From a checkpoint of a small image classifier: width 320.
Rows from block 9 of a small image classifier, named by matrix and row number. Rows with one number within an expert belong to one neuron, the router's apart. Each number is 128 + 24 x the weight over its row's rms, rounded and kept within 0 to 255. All counts start at 0.
Before each expert's rows are labels from the 100 images, of 14976, where the router gives the expert most weight on average: "strongest on" is what is common among them. Only what is clearly more common there than usual is listed. The data: close-ups of made-up surfaces with and without defects.
# router: slot weights (model.blocks.9.mlp.router.weight, 16x320, trained with AdamW), inputs 0-106
# up: expert up (model.blocks.9.mlp.up, 16x160x320), inputs 0-106
# down: expert down (model.blocks.9.mlp.down, 16x320x160, transposed), outputs 0-106

# expert 12
strongest on: no defect; defect: none; circuit traces; wire mesh
router.12 [118 102 145 128  94 130 102 111 125  90 114 126 122 162 103 115 124 141 133 110 131 149 124 128 147 140 131  92  97 150 119 102 167 119 140 111 151 136 119 164  99 132 135 176  80 129 145  96 139  88 148 150 158 128 159 118 137 132 128 135  96 153 154 136 116 134 147  90 149 194 129 142 140 163 174 132 126  97 156 102 127  97 123 107 128 111 175  67 122 118 123 142 150 137 123 121 118  89 165 107 130 147 157 114 128 144 143]
up.0 [112 177 132 130  73 104 122 124 149 141 153 158 126 161 106 108  90 144 130 132 132 111 142 126 119 122 103 128 141 137 141 116  89  95 121 130 104 121 140 139 131 153 151  93 175 149 114 111 173 147 220 140 116 115 119 129 153 114 144 194 134 152 178 150 154 177 134 113 168 145 158 111 127 152 107  78 118 114 107 126 158 122 116 106  73  91 100  96 115 151 154 135 116 137 147 138  82 117 108 100  73 165 176 114 168 146 129]
down.0 [143 118 109 100 155  99 122 129  92 132  91 140 139 132  71 149 136 115 111 118  92 136 140 130 116 132 134 101 126 145 137 155 169 154 136 118 118 114  66 122 113 108 120  88  94 153  90  98 107 128 106 111 115 130 166 116 112 133 107 155 135 115  93 132 112 138 121 195 119 127 142 131  98  90 116  76 101 112 127 129 126 161  89 128 119 142 102 149 128 146  87 125 118 106 105  92 147 133 138 113 113 134  94 126 134 137 124]
up.1 [130 109 134 111 123  92 130 119 145 119 138 154 135 126 155 121 124 122 129 134 128 109 145 170 128 119 129 122 158 107 133 106 157 139 132 112 135 109 111 117 151  43  94 115  92 159  87 134 144 138 153 104 115  94 128 112  90 197  87 213 134 155 114 122 111 152 138 171 116  98 128 121 130 127 120 112 128 164 140 151 131 107 139 125  99 138  99 133 134 136 136 116 108  95 157 112 111 125  87  88 120 100 122 128 106 121 165]
down.1 [124 128 153 101 130 130 137  82 155 102  85  64  94 141 131 140 158 128 136 126 135 121 108  98 124 132  82 165 126 135 116 111 104 112 145 149 115 144 170 126 102 177 112 151  93 127 113 143 143 105 118 135 116 149 152 121 154 129 159 130 107 156 126 140 126 126 117 118 116 117 109 152 129 136 147 130 116 115 119 102 128 164 165 120 120 135 144 142 152 110 148 106 148 151 112 141 117 124 145 135 108 120 108 160 126  95 100]
up.2 [ 86  76 137 124  48 193 131 134 139 139 141 109 108 122 187 107 128 156 126 115 103 149 165  83 118 148 121 147 150  79 121 164 121 142 171 121 120 141 117 111 133 100 134 125 184 107 142 167 157 143 130 137 122 113 130 106 150 124 113 105  97 101 134 117 138  99 112 117 164 138 111 115 148 102 100 163 107 111 128 104 129  80 119 129 100 127 113 108 121 139 133 171 146 157  90 110 134 159  84 130 118 164  89 132 151 126 118]
down.2 [142 167 140 130 143  71 102 106 133 120 180 126 149 137  97 153 130 101 178 157  94 118 109 118 136 100 122 102 134 132 148 114 149 121 148  86 149 139 117 137 129 166 162  92 145 135 133 104 110 152 128 131 168 109 155 132 137 112 161  77 156 153 150 132 155 159 169 125 131 111 115 124 131 131 139 127 145 109 201 136 130 168 122 112  78 146 124 143 133 143 140 119 139 105 118 129 105 107  81 112 118  81 112 140 131 151 125]
up.3 [137 123 109 108 157 146 160 101 111  96 133 107 118 124 165 156 150 120 100 106 100 132 157 167  98 116 131 123 153 164 137 107  92 136  83  87 132 115 127  78 147 188  88 152 121 102 131  83 100 137 103 134 111 142 129  97 141 123 108 181 116 110 127 149 120 175 135 143 135 107 129 141 132 155 151 114  99 159 160 131 124 156 195 157 121 130 152 125 130 144  91  93 143 140  91 119 143  82 117 126 134 135 164 119 153 135 124]
down.3 [136 108 124 116 133 152 156 157 176 174 127 122 152 131 153 125 152 179 132 125 114 123 161  94 121 133  99 106  96 103 133 124  89 102  88 149 132 128 120  90  92 114 159 140 121  87  97 132 137 113 115  87 136 136 105 119 129 129 118 135 123 149 103 116 131  75 165  96 133 155 145 105  98 134 107 146 110 128  73 140 162  92 153 125 136 106 149 121 132 119 121 122 118 119 129 101 157 107 142 137 134 105 142 155 153 147 134]
up.4 [127 147 186 173 111 129 106 118 151 147 128 125 128 129 120 113 107 114 131 133 123  85  81 160 160 171 123 100 113  82 145  70 101 149  76 149 149 107  98 119 107 139 110 147 130 130 139 111 134 119 132 101 135 117 143 146 190 149 122  88  94 149 156 131 162 111 132  86 115 123 118 107 149 129 114 151 124 131 143 126 122 159 146 132 119 129 131 139 144 128 125 138 160 154 109 119 129 107  98 180 103  92  99 116 117 129 118]
down.4 [133  99 106  76 128 126 131 126 147 131 127 177  62 120 106 101 116 130 146  89  88 104 134 157 119 150 161 143 141 155 121 110 128 112 121 157  93 119 123 143 136 161 152 113 111  93 171 147 123 120 115  95 102 132 151 149 119 134 122  69 163 168 130  89 129 116 150 135 107 101 149  97  74 127 161  94 137 121 173 138 107 133 164 168 162 135 142 119 116 137  97 123 106 138 134 152 151 124 120  97  94 113 143  85 101 122 132]
up.5 [122 152 124 127 136  92 154 138 161 166 155 131 108 118 130 114 131 128 133 100  99 103  71  76 122 129 118  95 140 108 129 142  92 122  99 139 134 116 142 129 128 130 166 148  85 153 140 113 154 167 140 123 149 157 120 114 170 100 152 127 134 112 129 102 126 147 132 128 110  91 157 109 148 138 170 115 119 109 177 163  99  98  93 161 157 158 135 145 159 112  86 146 129 167  97 144  93 114 149 143 129 129  92  93  87 100 144]
down.5 [153 101  96 101 139 156 114  94 146 131  68 146 146 133 192 113 170  91 162 112 111 132 119 176 113 117 114 143 161 119 109 111 142 169 105  70 108 135 110 108 115 157 152 132 144 174 108 113 155 121  63 127 116 134 167 128 117 133 141 100 133 157 100 143 108 147 137 159 118 160 132 156 130 155 150 133 130  80 181 156 160 124  87 115 144 139 111 139 108 135  89 139 149  89  88 132 128 110 107 112 122 181 129 157  98 160 113]
up.6 [102 141 127 137 147  93 127 153 135 143 158 146 147  95 139 128  85 134  97 106 160 130 100 185 126 102 110 170 131 127 104 142 111 129  97 134 108 156 103 147 105 162  97 150  98 133 110 103 152 122  88 108 135 141 108 131  75 155 146 155 124 170 147 128 105  98 148 116 184 146  95 163 125  96 159 181 192 162 148 137 143 150 113 130 126 200 135 118 136 123 155 154 158 184 119 118  88 127 147 100 135 127 112 160 151 132 104]
down.6 [119 117 136 115 149 158 104  99 143  80 168 151 141 136 125 146 106 165 150 123 149 153 155 107 133 145  87 143 116 170 123 130 114 153 110 127 134 137 110 106 111 171 146 158 140 159 129 144 128 122 146 102 102 135 100 132  97 117 114 115 128 105  70 123 136 124 118 154 122 119  98 158 140  82 139 159  93 159  82 127 136 138 108 162  75 108  86 105 128 139 123 124 166 123 144 161 112 147 145  95 125 146 116 143  98 108 113]

# expert 6
strongest on: tiles; specks
router.6 [127 140 137  99 158 115 103 123 101 116 145  99 133 149 136 132 129 110 123  87 159 122 124 159 146 120 147 137 132 127 126 129 117  98 101 156 114  80 152 154 157 107 131 151 125 122  97  92 106 146 123 128 136 101 178 130 106 148 138 146 168 145 138 128  99 134  96 157 131 115 154 157 127 135  87  92 137 170 128 132 133 136 140 130  91 109 134 168  89 104 116 148  81  94 117 162 108 152  68 117 141 177 123 163 124 171 130]
up.0 [143 117  82 138 138 116 143 176 159 117 144 141 104  89 118 150 170  99 151 176  92 122 113 174 118 124 105  96  68 139 152  85  65 109 134 108 118  78 152  99 139  86 151 111 171 173 161 134 138 126 121 135 121 118 142 101 132  73 122 189 134 141 111 105 114 159 133 153 118 104 120 148 105 140 131 136 121 134 105 128 132 162 119 148 128 129 109 133 136 129 125 128 107 120 171 144 115  87 139 137 128 149  92 141 126 131 146]
down.0 [135 107 126 158 154 153  93 120 148 102 139 175 147  81 103 146 143 170 198 109 146 106 139 136 140 117 118 120 116 134 137 124 132 134  83 145 122 115 138  70 114 131 111 124 147  81 139 127 121 143 123 122  95 119 136 144 138 137 140 142 119  96  74 130 107 131  80 118 134 137 142 146 151 143 121 137 138  48 127 100 146 111 120 128  97  96 103 100 126  97 158 117 146 114 119 120 106 118 135 121 145 193 224 126 158  94 117]
up.1 [ 78  74 115 104 150  98  92 119 106 129 117  92 132 120 135 128  79 118 148 121 126 128 129 149 109 138 123 108 123 145 119 158  88 135 192 119 130 115 112  99 141 130 141 165 119 130 163 128 144  96 102 122 112 130 110  89 105 161 172 159 103 110 167 107 105 137 137 141 206 122 172 146 157 114 141 126 116 144 113 131 147 134 145 117 112  61  97 111 183  93 109 138 149 120 139 121  76 127 156 123 169  95 109  71 117 145 128]
down.1 [113 133 122 126 125 107 143 122 107 135 110 160 142 163  78 138 121 133 137 116 149 129 175 138 108 162 126 161  97 124 131 139 144 146 155 142 117 136 113 166 168 116 163  95 137 144 112 142 112 127 135 139 150 131  60 101 165 121 101 129 135 112 147 175 126 113 134  89 133 145 138 136 123 130 113 112 133 112 147  99 158 176 138  87 149 129 166  87 138 168 137 164  96 120 112 166 166 132 103 152 134 116 131 123 112 125 198]
up.2 [185 127  98 157 131 168 119  95 141 140  93 150 121  88 142  91 121 144 111 124 143 141 130 161 168 139 129 129 138 133 133 175 119 144 142 128 169 102  80 124 116 133 116 117 138 142 136 131 124 122 125 147  90 158 126 156 148 121 118 135 103 114 106 107 106  83 116 156 146 123 104 102 176 144 115 126  99 131 133 111  63 107 158 106 124 132 145 167 161 133 116 114 157 109 106 105 146 131 153  99  95  97 170  96 155 148 169]
down.2 [136 131 126 149 125 120 145 175 128  80 162 139 129 146 117 152 142 125 138 120 138 151 111 131 115 117 125 135 150 102 123 147 128 153  84  84 125 149 138 126 138 140 117 128 113 124 149 186 109  79 159  95 156 144 153 168 165 130 141 108 117 131 144 134 131 115 136 127 158 107  91 133  86 130 138  97 122  90 158 124 138 192 113 159 183 128 115 146 135 155 102 152 145 120 126 124 139 122 142 148 110  58 132 146 122 169  99]
up.3 [121 122 124  80 175 168 122 149 125 107 114 128 147 111 102 127 123 110 128 134 116 121 129  96 128 116 129 170 121 122 139 110  92  94  98 115 146  97 121 111 116 169  85 128 147 114 143 150 121 164 172  88 143 132 133 122 133 115 130 118  96  98 114 157 121 117 122 139 139 127 141 182 139 135 105 145 116 159 156  93 187 136 157 114  95 162 103 131 134 124 155 172 156 115 106 125 133 111 119 103  82 101 179 126 120 117  93]
down.3 [179 176 123 159 117  95 185 117 109 128 108 146 114 121 105 124  97 190 139 138 101 140 136  81 135 108 127 145 128 129 160 149 120 136 113 121 148  88  69 141 143 137 114 195 117 132 131 136 164 104 114  72 109 110  87 124 109 114 155 127 139 104  95 162 155 108 142 137 119 131 148 146 167 100 113 111 122 145 120 123  89 151  84 126 144 114  92 101 162 123 116  93  89 150 136  99 146 151 161 145 128 129 116 109 123 116 156]
up.4 [171 126 177 183  99 106  88 126  88 159  60 141 158 110 154 170  82 121 144 105 157  87 142 108 121 105 116 146 118 118 116  96  90 128 172  95 133 129 117 152  90  78 173 107 125 121 120 155 104 139 197 146 104 117  97 146 116 114 111 132 144 138 128 170 133 121 137  82 111 136 142 156 123 106 151  97 119 132  85  89 166  86 132 132 132 125 151  80 138 106  75  94 131 143 110 151 137 171  82 117 127 144 157 127 168 169 144]
down.4 [148 124  82 114 119 117 142 145 111 127 117 117 102 124 150  90 157 137 135 152 120  97 132  92 110 129 120 171 134  92 100 157 111 142 163  84 152 117 123 149 153 126  75 143 143 145 125 133 175 133 157 122 173 116 147 160 137  97 169 132 149 106 147 131 148 134 102 105 105 123 144 132 167 152 120 114 125 130  93  93 134  61 146 147 118 121 115 109 111 134  70 122 154 189 113 122  99  84 134 175 156 101 140 155 142 125 122]
up.5 [112 173 162 102  70 148 137 133  96 124 119 114 138 129 109 124 134 104 124 129 133 114  99 155 125 151 122 141 132 132 104 126 140 158 110 125 149 138 188 120 130 114 119 133  89 112  97 142 138 102 134 158 132 133 140 140 129  98  96 110 135 122 131 136 144 116 138 129 144 111 158 179 123  98  98  94 120 129 134 146 129  69 131 106 145 164  90 147 115 123 120 123 143 139 131 116 127 147 129 123 208 164 135 125 135 115 126]
down.5 [152 110  73 128 107  82 134 117 157 141 108 121 119 128 106 126 127 103 130  79 125 161 118 100 129 136 163 155 124 139 104 121 134 147 105 118 142 119 100 114 160 102 124 133 140 172 148  93 122  99 107 131  73 131 143  89 163 121 137 116 173 134 118 118  89 119 157  97 140 140 144 138 131  96 146 146  84 134  99 140 123 138 130 124 140 131 171 146 101 127 131  95  97 122 139 128 123 134 145 160  52 125 125 123 108  75 127]
up.6 [169 130  84 175 146 131 128 115 114 140 121 135 113 142  69 137 107 119 113 138  87 103 108 135 127 124 155 131 147 154 139 125 118 122  96 149 118 154 189 125 124 144 125 140 109 126 133  95 137 137 109 176 124 145 160  88 122 123 165 154 140 130 101 173 138  94 137 169 134 124 124 115 174 110 119 175 127 129 119 129 116 140 140 156 120 105 106 131 148 116 142 122  93 127  91 119 148 107 147 186 156 100 144 120 137 132 125]
down.6 [124  99 128 111 120 166 142 126 108 121 102 127 148 155 145 151 144 102 122 137 100 168 137 140 138 139 145 180 133 123 104 149 130 136  97 132 110 154 123 174 152 133 129  63 106 161 140 122 124 124  97  69 127 124 134 159 132 167 121 152 145  64 111 119 124  90 137 145 103 140 149 118 154  96 159  67 109 149  93 141 130 172 109 141 121 188 181 117 151 138 103 107 149 131 132 128 111 200 144  96 132 106 117 121 116 113 119]

# expert 3
strongest on: no defect; defect: none; tiles
router.3 [ 98 126 169 143 124  95 109 132 130 129 152 120 140 134 119 141 105 150 125 101 135  97 123 110 142 113 167 147  93 133 152 110 121 114 127 116 107 102 120 120 133 116 121 114 131 116  92 112 137  71 114 138 158 132 109 113 131 127  96 115 117 103 187  83 123 116 104 130 168  93 116 142  89 132 147 159 127 110 104 141 153 167 115 125 107 106 103  96  82 130 137 111  86 147 150 157 145 125  62 153 137 158 121 133 162 100 146]
up.0 [127 132 100 124 127 143 112 141  82 214 119 146 130 128 108 165  99 125 123 144 144 118 108  98 128 107 153 118 142 163 199 180 134 101 115 156 128 166 124 137 156 105 155 100 175 107 123  74 136 117 114 115 153 143 136 137 120 134 148  82  88 123 156 143 122 129 131 137 136 140 164 143 138 146 144 168 162 128 136 166  95 113 145 116 126 132 140 129 144 142 129 150 146 108 131  93  88 192  83 126 101 122 123 127 106 110 116]
down.0 [131 142 121 133 101 119 163 118  65 146 103 144 119 167 152 141 117 129 100 125 152 116 124 101 101  69 125 146 164 143 135  92 166 140 108 118 158 114 113 142  81 157 170 199 104 125 138 113 125 134 123 117 107 147 144 142 102 121 135 112 143 140 113 171 109 139 133 129 134 157  89 144 123 115 138  84 133 118 100  91 193  97  90 124 156 130 112 147 127 131 171 157 120 153 123 120 144  96 132 103 136 128 103 132 137 122 114]
up.1 [144 160 120 158 118 112 141  90 147 110 159  66 113 105 137 115 108 160 136 134 122 113 104 129  95 129 142 142 125 141 105 192 161 161 139 123 171 108  98 101 122 106 126 121 149 151 135 137 131 161  87 115 165 120 120 133  97 139 130 117 150 133 150 135 126 102 161 121 128 153 112  99 162 116 154 156 136 129 119 125  96 152 107 119 151 134 110 149 144 101 134 118 133 123 111 122 164 146 105 140 106 111 160 193 129 122 115]
down.1 [169 136 128 126  91 140 116 164 119 135 127  95 130 115 141 130 117 102 143 144 121 142 168 120 147 132 135 119 102 115 178  76  89 162 115 115 114 160 106  97 135 121  91 128 170 120 141 135 141 155  73 144 155 155 108 149 129 110 155  72 121 160  55 120 136  82  82 130 124 145 132 138 150 107 102 114 142 106 175 121 133 141 130 104 122 119 147 139 156 128 109  99 143 131 130 126 133  91 154 134 151 120 142  98  94 151 109]
up.2 [101 146 138 111 143 164 135 117 144 136  79 105 110 135 162 141 130 131 129 139 112 147 178  64  91 109 120 122 143 134 108 166 140  68 127 132 123 146 168  64 132 139 117 163 118 118 118 146 119 142 115 106 173 152 150 148 160 127 131  44 153 104 122 161 160 100 104 149 141 122 106  98 148 109 142 136 127 160 160 108 112 111  90 128 169 151 160 121 207 152 150 112 158  88 111 128 120 149 150 136 125 139 149 127 121 100 103]
down.2 [143 138 151  98  86 104 146 155 114 107  90 106 118 117 124 104 109 127 142 151 122 106 150  86 126 108 139  91  95 164 157 118 126 206 140 129 161 143 125 127 168 137 142 140 151 134 166 125 139 129 147  80 107 124 135 128  97 129 121 157 141 147 126 101 146 136 105 108 127 108 107 177 127  75 118 183 148 130  76 100 127 161 150 154 104 117 121 119 111 171  98 167 129  99 131 117 172 146 122 155 178 121 134 123  93 113 111]
up.3 [122 136 133 101 158 155 124 115 125 106  90 110 139  86 135 126 105 128 131 100 120 129 213 113 161 149 153 150 103 129 123 119 135 116  83 108  80 122  99 127 137 128 153 148 116 154 141  79 135 158 140 179  80 100 122 144 127 141 132  81 132 128 124 120 101 126  64  95 139 115 106 167 127 125 139 130 130 131 154 143 130 114  99 112 125 150 165 110 122 149 127 134 146 111 144 107 155 146 106 158 138 127  94 119 149 154 126]
down.3 [150 150 135 107 103 132 154 158 132 142  80 138 115  93 119 153 126 107 128 176 120 151 130 118 110 153 107 149 149 116 118 106 160 119 191 141 118 134  98 182 112 149 116 127 127 152 144 150 142 110 143  82 126 116 114 139 142 119 116  83 177 169 108 101 103 169 138 111 137 151 103 133 148  74 159 153 101  57 185 132  87 146 166  90 105 148 114 129 111 138  96 128  86 145 106 163 141 100 129 154 164  92 112 148 119 108 121]
up.4 [109 131 129 141  94  58 105 121 141 105 139 142 137 172  85 133 134 137 107 144 143 115 131 148 149 139 142 125 114 111 148  78 170 127 113 118 118 119 108 114 122 144 159 131  95 111 137 141 149 105 142 106 106 135 138 137 136 154  91  89 132 212 124 116 119  99 140  97 146 204 127 140 142  76 127 185 148 116 141 122 152 166 120 135 147 108 106 125 134 105 110 142 124 108 113 116 113 130 121 120 177 147 118 153  84 100 167]
down.4 [ 95 106 111 110 127 110 151 104 112 180 211 110 146 111 157 173 152 136 109  82 138 150  98  95 115 120  93  91  68 129 135 149 106 120 148 127 139 118 139 143 103 120 123  92 171 161 129 125 120 144 122 128 105 144 104 118 176 129 140 129  94  90 119 136 144 116 126 103 145 172 124 118 131 145 104 134 104 148  88 158 147 170 139 142 160 110  94 165 139  67 137 129 174  98 101  97 148  95 120 124  93 150 102 109 155 139 115]
up.5 [114  53 121 128 109 144 128 118 145 145  95 104 154 140 107 162 133 103 118 134 109 127 106 132 140 105 171 134 143 157 137 120 124 125  89 155 149 141 154 117 130 190 125 125 129 142 120  59 122 125 124 168 157 159 132 120  91 148 130 103 169  91 127 154 141 129 123 115 117 152 118 132 128 124 122 123 120 138 115 135 150 104 106 135 164 131 141 156 106 134 134 196 135 147 145 132 147 111 108 155 118 122 166 137 130 134 120]
down.5 [113 170 102 145 107 140 134  95 127  84 123 128 144 139 131 152  98 115 155 124 155 122  67 116 166 139 154  91 116 167 171 153  85 163 158  96 137 179 131 133 151 111  94 120 162 140 134 148  62 118 165 145 112 135  79 149 134 157 139  83 143 118 141 117 125 102 149 121 124 122 115  90 106 106 101 118  85 120 170 163 113 109 165 119 139 152 147 117 142 120 138 190 111 104 195 125 143 175 118 109  87 107  96  78 136 135 157]
up.6 [104 160 126 132 146 131 183 102 168 161 122 123 104 113 138 137 150 117 101 124  77 123 167 133 109 151 117 102 131 141 103 126 177 129  80 143 146 185 135 115  98 125 138 107  84 144 129 103 110 118 120 139  90 146 148 116  94 122 153 122 143 145 101 106 104 146  88 140 142  99 162  92 158 122 138  95 167 175 144 112 166 123 137  91 120  83 136 157 165 123 132 134 140 110 125 136 106 123 110 111 101 155  87  80 148 121 148]
down.6 [115 125 145 133 165 114 133 127 116 129 150 115 134 117 143 152 146  89  79 109 148 156 136 142 112 108 130 135 112 137 123 129 127 130 118 170 128 117 136 157 137 141  94 103 114 151 145 188 165 110 129  93 153  95 109 109 148 127 118 130 127 140 148 134 115  98  93 134 140  97 166 195 137 116 141 157 116 128 139  95 142 146 111 114 124 141  76 130 132 105 146 157 123 164 101 113 150 134 191 152 121 102  85 126  87 127 137]

# expert 10
strongest on: crack
router.10 [147 147 134 147 121 140 129 147 139 128 123 156 101 164 150 148 155 180 180 118 156 152 167  84 137 105 130 160 105 112 137 153 117  91 176 138 121 151  97 125 132  56 160 155 179 141 118  85 159 115 148 140 118  97 139 102 118 175  98  82  99 149 118 157 139 134 156  94 156 162 120 148 126 164 147 164  93 131 130 100 146 112  92 119 149 139 114 131 131 112 191  93  92 143 136 118 142 161 131 153 118 152 100 116 141 141 126]
up.0 [115 143 155 163 179 180 124 106 156 133 139 124 108  85 138 127 135 161 142 111 171 125 123 160 129 130 102 118 111 200 132  97 196 108 132 119 143 121 124 126 108 162  98 138 137 133 169 129 105 129 110 141 145 145 121 143 145 155 120 173  92  79 146 154 134 110 130 141 135 118 151 127 119 140 142 119 149 158 131  98 114 141 111 125 132 112 135 160 180  85 106 134 158 133  86 110 165 124 131 120 102 148 114 121 103 110 115]
down.0 [ 66 142 171 121  96 113 141 122 140 103 126 139 144 111 116 127 137 164 127 168 119 116  99 172 135 111 123 123  75 111 125 152 156 131 112 108 173 119 130 122  93  93 139  92 121 144  99 137 172 178 139 139 171 151 104  81 104 113 131  88 104 119 129  98 124 102 165 125 128 153 136 134 133  94 132 117 133 121  57 148 137 100 119 112 119 114 124 104 159 124 185 129 123 118 119 122 130 122 154 163 161 149  78 141 150 137 170]
up.1 [ 89 112  90 123 136 129 121 136 107 114 124 129 136 107 130 130 141 153  85 118 135 124 179  61  97 126 107 160 149 117 140 134 149 167 138 164 111 147 118 103 113 121 114 158 154 128 138 109 137 115 166 140 144 107 116 120 121 115 115 171 160 137 129 134 147 157 132 149 131 105  94 132 105  91 122 123 103 151 152 113 157 119 134  67  97 117 112 120 117 163 144 135 115 177 112 108  76 151 166 137  39 122 125 156 133 115  89]
down.1 [127 212 116 106  74 152 120 131 112 165  96 106 159 112 103 137 125 126 161 134 132 129 110 143 131 131 163 140  95 124  76 107 132 134 107 139 178 132 142 144 146 144 159 126 127 101 147  96 144 116 123 156 132 123 125  96 103 117 153 117 112  81 148 122 171 104 195 126 132 151 112 128 104 142 146 132 129 130 139 112 128 116 148 138 111 116 128 120 125 137 119 122 110 107 116 119 101 148  93 109 143 166 121 148 104 104 116]
up.2 [118 101 107 135 111 118 115 129 158 134 129 130  89 145 137 123 157  97  93 139 112 111  90 161 161 131 105 123 141 114 118 130 120 114 124 139 181 121 167 156 117 134 146 110 138 138 158 105 157 146 109 113  95 124 130 117  99 136 106 114 168  96 110 106 126 129 127 132 114  68 104 127 103  97 136 167 123 130 105 185 130  98 103 116 137 117 117 107 114  97 129 111  94 148 101 140  97 151 180 151 130 119 123 115  99 116 113]
down.2 [128 115 111 115 146 168 115 156 193 119 149 177 122 132 109 127 101 149 125 111  91 131  97 144 112 130 150 105 113 187 133 152 128 133 141 128 128 114 110 136 115 139 154  78 119  92 133 168 119 106 147 157 136 170 113 138 191 103 160 124  66 149 114 107 152 170 141 138 105  99 133 150 126 117 132  96 128  76 125 119 129 143 123 129 161 130 139  83 136 142 124 145  96  93 123 122 138  98 117 125 133 131 111 138 156 107 146]
up.3 [ 71 136 166  78 144 168 137 118 124 135 147 146 121 113 118 144 123 153 111 113 138 118 124 120 150 133 132  77  86 134 119 108 156 118  91 142 133 134 140 167 145 181 130 127  90 122 114  88  84 174  87 119  99 101 156 133 127 137 128 116 113  84 134 114  81  97 116 160  84 140 134  74 118 118 120 168 143 132 147 116 112 100 134 109 142  94  99 138 118 110 140 121  90 130 146 108 107  94 155  80 122 124 148 127 116 102 116]
down.3 [135 115 135 113 117 146 128 155 132 135 120 126 166 119 106 125 135  70 125 109 159 114 150 121 103 120 114 160 174 113 122 136 128 152 143 122 109 145 149 151 128 135 107 140 104 102 183 128  80 155 149  99 138 152  94 114 129 150 140 103 132 130 118 140 130 117 100 115 117 148 129 166 154 160 109 102 110 105 109 142 148 134 135 129 102 115  99 106 124 106  83 127 136  80 114 155 170  98  74 128 128 104  64 140  91 142 161]
up.4 [148 100 113 137 110 114 118 128 160 150 143 138  68 133 149 114 113 149 145 126 148 102 117 147 127 142 139  95 169 118 126 113 154 116 159 129  97 140 117  87 125 159 178 184 122 108 107 148 107 137 142 185 100 115 112 147 118 160 120 127 144 122  98 137  95 120 150 138 117 151 133 118 147 147 148 142 145 147 133 101 132  95 143 129 144 110 131 138 109  99 127 120 115 111 148 136 124 115 145 163 141 108 132 168 124 119 159]
down.4 [158 123 139 136 132 138 131 154  89 118 139 121 167 113 191 123 113 115 109 121 146 143 171 108 135  88 138  90 149  80 129 138  74  78 127 111 103 159 172 114 128 108 125 113 157  92 136 142 148 103 161 125 141 106  93 117 176  76 111 103 140 103 102 122 119 149 107 102 110 100 148  92  85 131  83 154  64 181 158  72 101 167 149 129 147 147 119  93 132 117  80 162  85 104 118 101 140 133 111 141 104 127 100 100  97 157  66]
up.5 [130 110  90 101 134 156 161 119 145 156 129 127 122 133 119 142 143 111 115 130 111 160 118 111 148 141 127 181 157 150 122 116 165 123 106 126 144 112 155  97 108 104 137 150 124 116 145 153 117 166 172  98 145 135 116 133 151 114 151 101 108 107 137 107 135 140 109 111 128 149 123 177 164 145 102 151 153 132 162 138 149 134 123  80 116 121 106  88 119 101 125 135 133 126 117 123  99 139 127  93  91 131  85 124 122  95 124]
down.5 [137 125 175 127 118 118 101 124  93 136 148 125 129 121 133 140 122 151 128 117 140 106 103 122 139 123 141 100 100 144 106 150 124 125  90 139 157 150 140 170 101 129 128 148 151 140 109 128 150 126 127 157 117 126  99 146 137 130 109 133 142 162  95 115 128 141  91 116 136 101 123 143 129  99 152 118 113 145 117 138 111 113 109 105  72 170 161 120 138 114 145 115  80 189 132 116 110 103 133 138 120 142 128 166 122 161 149]
up.6 [ 89 130  90 136 110 145 124 150 137  94 126 111 128 172 169 170 111 143 134 121 100 107  78 111 135 118 114 115 135 139 129 113 102 129 120 113 111 160 127 116 111 155 106 124 168 168 123 105 102 156 119 135 131 137 119  45  80  76 143 169 135 146  98 145 166 146 155 132 158 118 167 160 144 156  94 120 158 156 133 135 142 101 117 161  95 122 118 141 108 121 186 120 110 178 148 129 126 115 177  89 126 166 169 113 136 118  82]
down.6 [137 169 166  86 166 121 139  83  97 114 126 130 129 127 124 122 130 134 137 135 127 137  98 126 133 141 130 126 124 115 124  87  92 109 136 148 150 127 119 120 152 124 131 133 161 129 135  97 140 133 131 171 114 109 130 102 182 123 135  94 122 108 100 134 138 105 139 128 133 150 165 129 107 117 126 122 140 100 156 126 109 148 116 120 127 155 135 155  92 116  65 128 165  85 102 101 117 117 144 134 171 123 127 157 102  97 127]